A small audio embedding model, trained from scratch.
Model: 8.65M parameters, log mel input, arch transformer, norm layernorm, activation gelu, layers 10.
Training: batches of 256, held-out accuracy 95%.
Data: trained on two synthetic voices taking turns or overlapping, over music, noise or silence, 26041 training examples, 149.4 epochs.
Rows from block 6 of a small audio embedding model, named by matrix and row number. Rows with one number belong to one neuron. Each number is 500 + 25 x the weight over its row's rms, rounded and kept within 0 to 999. All counts start at 0. Numbers have three digits each.
After each neuron's rows are labels from the 100 clips, of 14848, where the neuron reaches its highest value: "top examples" is what is common among them; "loudest" is the band of the loudest frequency at the time of the peak. Only what is clearly more common there than usual is listed. The data: two synthetic voices taking turns or overlapping, over music, noise or silence.
# fc1: MLP up (model.blocks.6.mlp.fc1.weight, 640x320), inputs 0-159
# fc2: MLP down (model.blocks.6.mlp.fc2.weight, 320x640, transposed), outputs 0-159

fc1.246:461471529460489515494489478502515508528508493496511492500508502486526508504492500509468546489490516492490503506502504520480508491498457433511489507511487503525509516493511478461504458486498483504526522499458468521575505497509473516589485499519510482499503499407519499471513478456475479517479524506494483535488605500527503477490512512494502507506514476493532513530492482505451457451496470472508474483523510495479472510488533488508513484505511509526518518507488519505551524540499481
fc2.246:499462495520478511553511479493497509481516507523502526503458505518495479465463516510488503531530503503491489449468528490461478513497501549505480509535504470518489508515484513516507491499502539493462465481552529468486507485460476503452492503502496518499539517541458487526506504510508496497501491490490483437504404496530500467518513478527515533534492506506490530461473575512474485511536516497462491532516456485507518511506498495494510523485507518511478493518544530555497550475526452
top examples: deep voice; first voice: deep voice; second voice: child-like voice
loudest: 500 to 1000 Hz

fc1.332:465514508469489528484491514517513508506480537554463506502491465503471531502511487503483485464486532494471521524492493498520496477502444482513511504539485470513526483492506512452493483501534462475544483488478468489592457489494467549539480512509494520475466496446515495484523462477505491507475492472502512499460559509519531440493547491500514467518509482504507517511487459519470427438495501493476471532521508491483505482491518523511498509528506517522539515537476495462526542487488497
fc2.332:498518492500460491506538455506461532487511528513524505546480508498484525560474510506534465520498502485463518514524440524473492491521470550453504465527513495501527486497508537481514476522498534552515503474496519524522505481481499516472521526537496480504515492560448485530518524496489479465459511518504489502522445505478517501498491482482487530471468512541502490481506522514487461463502509498483490500488459522471521502475474470545535473522484496470536516539446457545519520512491511
top examples: high voice; first voice: high voice; background: none; second voice: child-like voice
loudest: 500 to 1000 Hz

fc1.526:462514529493507507508486498490508497497468526543454474474500474487479532521532494513482529499498511513463504526480511512540501488465466471522496524575530492518514505541483497458475475522540484474561509496463454501548513512509497524550481503545486494495492492470507498469524442493483495481470505518487505522475579518495527425497517500478488472509500512496537499512502480507445437481508495491507477511543534477476494496514508500505496489509511490508548512542485532484523543517496494
fc2.526:502472488486494428542496538476508548496507491499516497492482524502528530509477500523502514499513458469471531485526503504473492505480500491507519534493449498469496527525486504498524511513510517589511503488538515458499492495484488493534494505500465516448500473452505479538538522501483485546488452490442516491502597555492497483487503506480528519502506485511529503481473542514518512509489497494537498501491502515511512530486514463473508497493511537479484464520508505509528489483508450
top examples: high voice; first voice: high voice; child-like voice; second voice: child-like voice
loudest: 500 to 1000 Hz

fc1.575:486487484423505487520478510538490503474489518543441523498469466504468479482519512513495520526507483517488516489479457478524540485516484507564542482533476503482494522492537486436511501504541487471524527493531505481514500502484463507491478476500471513496476499502514467460513498510524533516507491553521486495505505472479509467564548463543492450485500477486484498481469509524487491493528499495497515543505507505482525466452475493518522483526521485464491528500532503474479543509484511
fc2.575:509475488482521464548509468457469517517539494526452547499469528531515520496465508511507504488547500490485499472524475555467494501506509521518469491524487503479501487481453495488521522461499513525500490480552504458498524512466466495467482508490526480486502519531472475519528489495502446510485529455479465473536472532517456470534526531504465553470500489494492488466502553503494494513482508521498472535487456454520487545538474509508509527467469487519489455503537543508490505516496497
top examples: child-like voice; first voice: child-like voice; second voice: low voice
loudest: 500 to 1000 Hz

fc1.53:496529533479535512456484506504526500515448539522470513444502484483499529517519458529478544459490514498449488542500494483536515486492462477527517492529506460483517509534486508465464483527513463471542530487484469496547512484531482534535478512526544541479497505465500500468528485483503521460501509515515511503468546499516516459486510523463514466545485488484506521502475483506430457486475475495521481505546545513470492521502521526515494509548476489510530522533461493484524525496523477
fc2.53:516520477509482518539475473521478484490527487530477472527496482494468454526559523471526469528507499494515494511456476505528471501478531520483523497535523531500543519504535477520499498517541494489508521552505540487477499485476515475478496491508444474525463509572518525496515470532493502525532477517536481497476413464504535492507494437509446483495498522488496484495505491475517487506530498497498547505505483488526527471476473484522506494500541499456517481458486500455467529513476542
top examples: high voice; first voice: high voice
loudest: 500 to 1000 Hz

fc1.534:481526509508531470499478497540527519506460533600423505516477442513483509534516488520484500485504486539484475534514491464528533476500493508489506482583488485480499511504490514505487512515554484496528506507510498473514512512486481539490463478523487525497478520505506498494549462505531522471502491539514495488484495506470507425504520467483479434504507490454515538481445483508437466487530518500498498547500507508454527486467490486533516452524515499516523505528485503440511569499478488
fc2.534:496474487518495490498462513545527478492513527520493495475517487523468553533471516515503521468519482516494498492515523478524528473501526464487510509549491497558466526521487480508521466505514465495486497514473514523494511485508467498483524497512492509510491494590497508541529478522487511496460487521469506500517375530534509459481493508485507475487516506462469499512511528492529522506510467530516452473490482506498512477522518515475502527529501485514497464538504487532491505489510485
top examples: child-like voice; first voice: child-like voice; second voice: high voice
loudest: 500 to 1000 Hz

fc1.283:460516519474500510502501463502486508549457480526482491507497465495501475500516498506528543509467512518489518523461481520509501458498450468531459519520529460510494474501520490445487472491520498467525530496494505527557488489471504510533505492504547525519486522444473511469511474477514508473505548510519466503472591470500491485516508493525497472502520487510539520494488468509458444459509492513463498520527545494450458517475519495507488478502511499515527545499509500486509525509530486
fc2.283:510457499501503446518493553502492502487551532502452509476534497506532540514495511500487504466536469486468528503507524500531516548485517492493493513503451484523481549506460476514503502485509478525486532510485480479504514488529464492481471508508513529480484505471547502502516482508478496539449509470472560533502546543500449476457496523461541508516512494495471474508550506518544535527471469483533474481525507494536491550524515501476486525471488526477507448513464527484512505470514493
top examples: second voice: child-like voice
loudest: 500 to 1000 Hz

fc1.346:469524542481515515491487484507493507512508525546480518484515482471510529508514473507495532475472495496479525528509493509514510511515447459548505529518497511513511508525513486448488463488503489486518521528460441513607536491502473497544496502503505483491494486433486506484503455461490459467514517538506483524513575508501512456492520501495484505511500500506539501538483496509457485452491468500510467493482503493480484496489526505503522501503487470481515509541471516503532523532479502
fc2.346:501478507510487474501495481474504550527529477467488543517470494493511511521507520495539544521497469487502507456518497510449508507521515522481467516494513491495481513450501481494490459466495524524461506507557548478450489502508500497431493495481511480483522469538501470526510498501496505505513519469514519492512404477491499520529522474530444532530525493513505552485495541500501488545489505534512510504476486472537493496513480490493498523526480502491484479471570504520483508502483489
top examples: child-like voice; second voice: child-like voice; first voice: deep voice
loudest: 500 to 1000 Hz

fc1.381:466522515466497498498490518519531459482478542533463492476516461491515522534521491528474515487479502513472516546486497506502502515469481480532508510559521481523491502512510493478499473537519464495524505530441509502557503499521483512530506504534468510486479504461515488470512449467495481468482511491493505522476576506517516466476515510502496485516499502516516501499508472512432462478472485472488469506496512526479507495493521498509550494521533507489511514542478501464521553498520484
fc2.381:486517483511443493519543505454499522484509519514493521492447516526530519522463509494556484504495489436500516507488505548460526557495488509509520501552486524470502486497529500501533508507511554534521444454509476467484507505496477517485466500502457453514496467488483484452474495513463490499460473469462480463481457516537494491529506508501522531516441522544537482493471491538500502469460512506514468548486474503528487551533498454490467509475488481466503467524479483524472518509485495
top examples: high voice; first voice: high voice; child-like voice; second voice: child-like voice
loudest: 500 to 1000 Hz

fc1.611:476506527479493511501518489514485527525489512523485491518504473476497497493493497519521526519480506510472513513483461512494530466510431470532501512560512458522475493496513510442511454505500484488512507478488486555575495511471482523516507500506516510510483518446482484466511462463527506480505535524504477516481604501512480468499520495507485501500513481534521521497499475506470459462521496516468489523505503486480460517488520495508514484513493472502513513495510497494525521517506499
fc2.611:515498528483524436507471538522486515520511517503463524482517509498524543514498506525473491479522507513483520498534513508517498504510517520506493497468449494497480468515497493495495526456471468529489538507524474450487541524469463518515472485518514513493550549532490512487532502502473473521469490457497545522500458525495433466496493520488551487486533478486497454507518510499475503532492503493518472523513487501481486511514472490496486518462508499492491468521507528501508519472509518
top examples: deep voice; first voice: deep voice; child-like voice; second voice: child-like voice
loudest: 500 to 1000 Hz

fc1.33:476510512487505502486483492496494489485463563567459497471505453505484537561504474512477507463487517527470501553505493504530509507489464476527525507587516471506516501528483482485483472508531472496531486495495483484537515504514477529525489486530494519502484487455493489485552438507529476489488481500481483519458545522508519437477516496478488469496486508483497539504486461483463468457523472484493472515516520485485505510500502512493488475536512483507534515534456479472509563519482498
fc2.33:513510492512492463558514538490458500502569485478522532517492508531527537510489546503486472478524473477480523523490479480502471518514479516492496484478420474446467509508510482500550476489484519565519484469506526470499492482484505495495469502507494493460490490449521486526540520504476497541475490505468489493507582507471476510476489498464531535517506498511457524468485493516492517491480516477498494517510486494529512490497504485517501481513500504452525465506490496522505498470522502
top examples: high voice; child-like voice; first voice: high voice; second voice: child-like voice
loudest: 500 to 1000 Hz

fc1.548:470504517478528494488496492484511486494468539517498478490488497491500503501535498507528529496503533503478492521503506514499513498500453470557490517527501475514539517530529513469494464495503513499525528479485473503565464510516470515536516492518506497458479492399501486472535462469498481503478524497514486528484602495511495479484498511506479511516476488509530494520471483531485465460495448502488485479523551504478492490532555522498509504491475484490540501525486505510523551508505497
fc2.548:495506473507506478479490487492515512506502506522497516508455526511476509489454491508505492540505514482517476429532472510481519467500506508487487503477483508480504499496519476521484518501506546488503454467522529468471527483467476495481498517520549507501506511580501498509485523524527476464511484545498523454498414507528512486535538507533539510483484494477513522469485512522481505516478502531484485555519489520499497504499489475521495531507509506533487493524527492541457513527479450
top examples: deep voice; first voice: deep voice; child-like voice; second voice: child-like voice
loudest: 500 to 1000 Hz

fc1.547:496486489424501484522484510530484500469480528540441519507474462498462476482521508511497522533501484518485517493474460479526543494513485505568548493522473503489509526492540486427505499519536484470529525482526504487512486489476464505490487474507460527495457503499511469461511502509519532510511500556526482489508504471474493463554546473542490461482488469494472495477475515527485492493522486495492505540514521509476516471452479498516521481536518480459491535505523501480492534510488513
fc2.547:511477489481524467549507457467477517519537486523457544504467538520512517494471517519507497492541505491494495487518464559465491502505511527509475489520488507473500482475451502483519522463490513534509488486550508446507529515472473486455475511496523475493506515524457481525525485493496441516478514453478465483532477532509464481530519534508478549466508496500498490457504552510499499503491515521496478546478460466525479538536460516505509522466465487527490454489530544503484507515500505
top examples: child-like voice; first voice: child-like voice; second voice: deep voice
loudest: 500 to 1000 Hz

fc1.114:461504511476494497488474506501484499500468531563453472469514457497466521527527503519478530457475508529460500535493497482528515495478459474515536522589505475517494508522494470466498468521543480482534489491469476502576515489500472507528492497512501487506492486460522498467531440516511499474483496521484489517465551521491513438499519474502484446496484495497515514526470448510468462462515482460512479528499509482490506484505515518499491468530501494501532524529463479484513561513448514
fc2.114:499503502524506472541485508504489502480534512518507501503471491525523529510480537497488502486514501492470506513464499514525528504507480515480494499499444466446467503496508450509539481479520510581506492471515508472521496494505509503509451487505502521444478492437519492504519511507515496526458486478457506515500609519464486463488475487521509506520502510535513495478508508519511501502511544470518523508508482503522477518497467488517501475484508551482524463512495508502501537473542512
top examples: child-like voice; first voice: child-like voice; second voice: low voice
loudest: 500 to 1000 Hz

fc1.483:470516530481512510486487532501510487470488535533481511460477485471499526523514501514475546489475507507464515515510485478556492480493456461551527507543500480487530528522532494458489483504512477490541541520465467524528529513541493532529478507528504522486479479457528457492546465468520516483524480518514510511466548502485521466481547480505492467527510489480514509492473486506461465470531484486523508504531550497473495499474549499512492492523502496464542516545477498492535533503508511
fc2.483:494515489504447499522469515488510483496505487488534479485488473467509526524481507500492534519482488474470501500474525523515507501474470472537486461524459486461490502501535443481515468506509511490516499493502490495515500471512521490572469508498455522538496478471486502524502521507472533527533501520510496502470566507489521501511543454482520490511519520486513512501500492500492468485509468484506525501549534506487475494490542510514493503513527556484484532512503468500536534460540492
top examples: child-like voice; first voice: child-like voice
loudest: 500 to 1000 Hz

fc1.67:471518519470495528503474508493489494505467517541498489466511479483520514525507488485495523498483525525464504520476499508543499484491440477540503515563522469498523503525493486453496471518502490493546522505450470514551512492516503548549465498540521511498481492447503482468533478485499505481474508502511507512476567490510526445484519486490487480540487502499532514538465486505445435471479492486502480479523530475471492502503535496510495493510500503491515519532494503506538548483494498
fc2.67:497509524520473493525520515503537510497533528521503505513455537495536506496465503521475489453510510487469463492485481477493473512493450499499479538469457514449520487507505488525531501536507526512511491439474550481500510499503499498496504504507482523474527479472508504519512517516488532519514502468462551456503595524499472484530482487504499527525522494510502522452490520526477459519482517527520465523534535499474500502494498463506443498507527552477511483532519525472527481488486457
top examples: high voice; first voice: high voice; second voice: child-like voice
loudest: 500 to 1000 Hz

fc1.324:477498521467501515470500488491499513532467533541484484505514491489490513506489489506487521480491531465477515461499545520495485485516472481527491496545527473506538471498507498450484462495505478472491499450472478519618476488472465502543511486508496516483489493451491515494516462498529498486500513470503490525467599498517511448519517494511491505492490483469513495517486465508460442490498492526504470495537498499455501514490514515473504527544507480505496534528478519479534535507482492
fc2.324:508511455501477491529543472490464516492535525516514513533474498535510488522485499500530463495508503499506506525486438513459511520514507535462495497469497518486519491531499519519533509505507537490537498506486549481518509471471476530472480509529499455523457498576478480522519513488506502482501536513491462495535448477508504517492503475521479557478486523551512534451507502531482454462496510536474471524496486500506516491503485506521510513472479495506494456498488486539504535531507479
top examples: low voice; first voice: low voice; background: none; second voice: child-like voice
loudest: 500 to 1000 Hz

fc1.214:464516528484528501505496505494521492497504512523492522477495513463499544492510478507511531514496527512473543507488497521506491492512444464558490515517521476525543498535514482472457443485494481496530518503442469504570492501505483514542493506523508506480513487412525485474518468467512508484500515485489505540483604501504489481481518498492473472508502508515541484523503483521480466445483493485495478494515538495469499521492513523501525525512494478506526522502484518499499531531520477
fc2.214:478516476507492490514487524509501512512508521505516527525509527490508498476474486493529488534508476487486491489511485496520556493520513513455488475504494488429486455508489484521497504484483525461471507490558545512464470525479500464489492499502523494529496471565519495496502510501519513519504496504501501492494402465491487500534515489508486513491521468488545525493471531495481491513498550518492516524528494497474487531505509483473447517512544495522473504529543500496491516498490449
top examples: deep voice; first voice: deep voice; child-like voice; second voice: child-like voice
loudest: 500 to 1000 Hz

fc1.539:467501529481516536478522486494483515514485489480513480487510498495508533503507504498524522488474519519470527493495519530530507468512436472543480499494505468505489505501515485452503473483493489490535519484459454535588498505491465500554500495510515495489473511423485484494509481466484468478472499489510495537486614518516505509466516510500493495518495485515550503507509497501473475488513509490507475477511513470499491513496535491477493482490510488495513533536467510509530535505496484
fc2.539:488475484519431502552494515503472539470482517521509473507484511505503504496495508473486489509530471465487495457507502488463519514496507498481520480519499513503498492488513485533489513517471504490482488475567557499476478507495489481458501490493527506506507498566498504504527484531479478523477495481511480433491418483476484515536503480526502511467506507540478542476493530547450486509497509478513541531514502496464510498488483472510493493492504504477465498502598511467485511470513478
top examples: deep voice; first voice: deep voice; second voice: child-like voice
loudest: 500 to 1000 Hz

fc1.297:484514521457521513494504519482503504494467524515465499489499491488505525496513467512474532479484542517483524538487486515493497500498451449529502518530504472506508522533516473442460444500520480477543513496474461511572507495498463517545481506505493497489511497443511475459518458488492504483501505513515507515482608508525525453473529508495508489520491495504519487516508477519478471455499485468511483492505541491476497481475540510503519496504514502515515534518481507473534529527521476
fc2.297:474468496521478474571500499457501491462549506538481497499453531511545481486489480481519480520520462453470507485525545487459517551507470500499508509514494510447499484495498488510519468491498522511506521491526534493536467478464510510524516532505472477455474481485499480502542498496467489502511501460501475474517546510482494481490474497532501568557482548539522498496485540484486467513480518433527478496472481462507487513486506517487535500512541503483483514532491500510509533470519471
top examples: high voice; first voice: high voice; second voice: child-like voice
loudest: 500 to 1000 Hz

fc1.181:478535518487499507488485463506483493535468495530478491481500464479523484494503493478521546516464502496479503520456511533509522473492437456544456511569519477529480483500520472449491450485513498475524521491478485548559493520472478518536518499500524509504501527448486477464492474457507501491508539480503476503454555493487489469498501486539502480508527491523532524500486475520459452456507488512461489493521521499468461503498514497508491466481502506492534552508495502470480535500505474
fc2.181:500463508478517419559503563478486499510525518532469547469482518499548514500468507499493520481536485506474497461518509522506515513506506527508509516530448487462444526482485498492525497462471523512491529479521476433491491506527429483496489527481479540485499504510535475497522514491475492515453527509481532502508487519504442457532523561486540526505519498493470501487507489550500541523481495504476481536515494497543490544503499491500505532488491504480473480521521494513512517487516482
top examples: deep voice; first voice: deep voice; child-like voice; second voice: child-like voice
loudest: 500 to 1000 Hz

fc1.617:494488479424504482517486508530485502469482516539441521503472467505470476477523513505492521533517485525488518482479449482526539491511479508573543495530470504481501528490536486428515507514533497471530532483527509485514496491474460510492479474511462519487460504500510474468514501513511529516511500552527476486501500473482500466551548470542502461480501471493478494478474513521493501488531498496495507536506511505483513469456479498515515475528516492463490531494524505470481538508488523
fc2.617:511476484480522463546508459463472519519538484518464549512469539529509517501474521516511498488534506482492495483518471550466485496503509523521477494512493514473505489476447502487525521469493514527511486482545507451503523511471470487463489520488522471494496511518470476530525491493490442516475527460479464483542486542513463478526528533503482549465505497500504486459507556509507502506487511525498473538476462456526487542532465510509510521471458481518490451498536531510489509518499508
top examples: child-like voice; first voice: child-like voice; second voice: low voice
loudest: 500 to 1000 Hz

fc1.333:473505516467500507506497503495505486513492526525487480494506500478514504507496476498496527480516523499500528505490514524493462514500471451524499494533490482523494494516503505450475464492503496504522519487468458505571532483495473516545525478525505507495514492415527497467507444498510529496513489487518463529483617487501497462485495501473479478527450485510546493501509495524458440456507495507486487484509504500477508519474519531486510502506484468518527527513501487496510543493507502
fc2.333:469538449477502477509492487491479506479502482516486516525446539526493487491511505515500478506537505496513514444477480505449515515502507515480480454474481509475488458485519499517473489502506509484474488505523534473441515515483463521481530466511517481507494516546519512515513500530526471480503497512498485452498396487520511474530508480518472519492538501534529526468497553496453465506491500510494489529508498507495496518503478501489498503467518489514483504511559542529500519469480455
top examples: deep voice; first voice: deep voice; child-like voice; second voice: child-like voice
loudest: 500 to 1000 Hz

fc1.289:465507525481520510496491472526476499496488510564472468485499481504471499498524527482504521516471483510495518515448495485528512458498448468548513496584508488513481505483517470442505475495527491494509528480497488522551495493471480498526494484490488503524496486454483479469495471466514509519527500508530452512477557453471516453534520470530492457495523492520507486516491478497484466456528488490483503521496524487482492487460515479516481457505513508491520549499492498462498555535500505
fc2.289:525503469497537476529513523464487539529512485499466549495488508487517499505493510533483473504524465496472476492487476515512487494518508534478491492486462479465449515489446503492494532458506525525536531483505527450467458509519479498439474498468542518478505502532503507500526522493483505519495554479503513501472441489505460521512503564477514516493527464468467547459494501504515537519476537505504506527548493456531471527511494506521491492520476523488508484466488563490504477488527500
top examples: low voice; child-like voice; first voice: low voice
loudest: 500 to 1000 Hz

fc1.15:475511493495501503473502501512502474496478525556462501502515470518492527501499474482500537486498502519447513518501501499518485507537475471524509485552529473534541516504527503464509463515504482477504518479468477530577529515480470520534495503529507539491483518445498483495540454490533469494469507535493502507477596514493500487496497484463469476530471489493509509498480501530460460474495493482503471500540511495457525514494525500486535473500524482508532484524485495480536539513519456
fc2.15:485499508501490466502534511482452550521549510534466515520447496512518491499489513558486474513541487480504497481496487487453509454498467520453476482520483481469479469472478518509527531506524510537535507505536511454494467465474475496471481506494550494511539530557458513534523506480486543510489512513506509448526461498513507461560500529550504518474519502499492536451461493472478476493512491541481492529536467501452488545485482485536503501524484475465492505507537505502497492515501502
top examples: deep voice; first voice: deep voice; child-like voice; second voice: child-like voice
loudest: 500 to 1000 Hz

fc1.525:444520527468475502497512508504498502539483479530455503506508479506469506521495487484486517480479516480498535522453489512520503502493469469514495530528516492520514504528504477468510459506518497461517487459473473505593484483505478527545499503515511506508485530432512513471495447478528491504504502507505480525490586486541505451490516507482484514508491497485508493525481478521459456443490521518514474519546507527503512519467516523488518504522527471514524521499466474503546535514488505
fc2.525:475490499524489505535513475535473521499495461475533506502481487499520451457499493485528478529486536530511509494506495520466527503548513542448466482497519500485487500459525472520492490540516514481490489509554527492458502481479527472488502477479502516544485509586495517477485490528535506472474488557494506489511459475510514486511471455504494492518511511537545534486507502516501488482524536496484477512472470514500509513505507536504505474458532517500452470482531519509492501513509478
top examples: deep voice; first voice: deep voice; child-like voice; second voice: child-like voice
loudest: 500 to 1000 Hz

fc1.454:507516525491503522467484531514525481520436535528492494463515485486477520497535463518459531472500533504477484510504534497531524472492472470514537506538517453501502492508501495469476470519509480464520503487460447494557489504533465511547485512518529522477498482469509496471525473503485519488495522491495522510451547503528517457489514516467508475523495480490491515528474480525476466477478473499510496504530533477477478489533504536486488519561466507512508536525474504461509534497504489
fc2.454:478506524501520467513509478522486504508529523518492501528475476487470504545496509484494480481475476519502526514525423473505480497517465536453530493529508478477514504471502478499514508504527500517541527501515520463485512512497488546447460484537463491499489506576469497502523491472515550492484493543519524510494438521480529469555517449492469447510550532469514458502498482518486465448533533519492509563508493489497527483475521482559482492503493505475534517494462496489487533487500496
top examples: low voice; first voice: low voice
loudest: 500 to 1000 Hz

fc1.273:500488478424505470522501505529479491465481524536430529508468463512457481483511512508498509519523487521484511488481459489523535494506486513561554485522474504486496530491535501421516511509536498476521521491525508478512492498474447514489478478508453514489459514501505469471521502517525533510501503556520473483515503480478496461560548474538483472475487472482477498480476517533498503494522508507488502548509504502481521476468466505518523486534518479461479521506526491473491541503472517
fc2.273:520474493470515458536503463469468517514526498516460550510461524520492508500482511511499504494535499487491487468536477556471488505504529515528487499520497512469517477477456504488504526473484506523495495486571496438504515519475463481477477512504517475493493514515464466522522493494493455501484523460495479483548487526509459480553525516520474538472501500489496486469506563502510508515490502520499488551488466454518487531529458513498506516481453487508478450500537525512494499520502512
top examples: child-like voice; first voice: child-like voice; second voice: low voice
loudest: 500 to 1000 Hz

fc1.552:480477507487505523499511491464488495495485520542480479484539503520522532543510485518481544493507526498483515530490469520545495498505478448530515513556495507531522528520537498473495474466490500483516525489468491507575534482492466519549474471486519506480509536423528485491519451473480468504485499499512506537498610489508475477485502534494500487507499483477529454533505485516451447483482478492485484512527520514478493505496528496494506506491482484489522522526479519504495524514492511
fc2.552:503495487509532510496536496476478524486500445514495500495486529527505467444493484483478485491510506481493506456501457508484512512510493526474514498449454506488470499451515529529533511465492528500493519480544523481450495498467471513456496497493495487496528488539504499470512524515470489500491525494493477449525415490523483511540515495496560485485497505486490502423491529506506484511499510502466500524534495518511524505492458495496481508464518524509463508512563511486458490491491443
top examples: deep voice; first voice: deep voice; child-like voice; second voice: child-like voice
loudest: 500 to 1000 Hz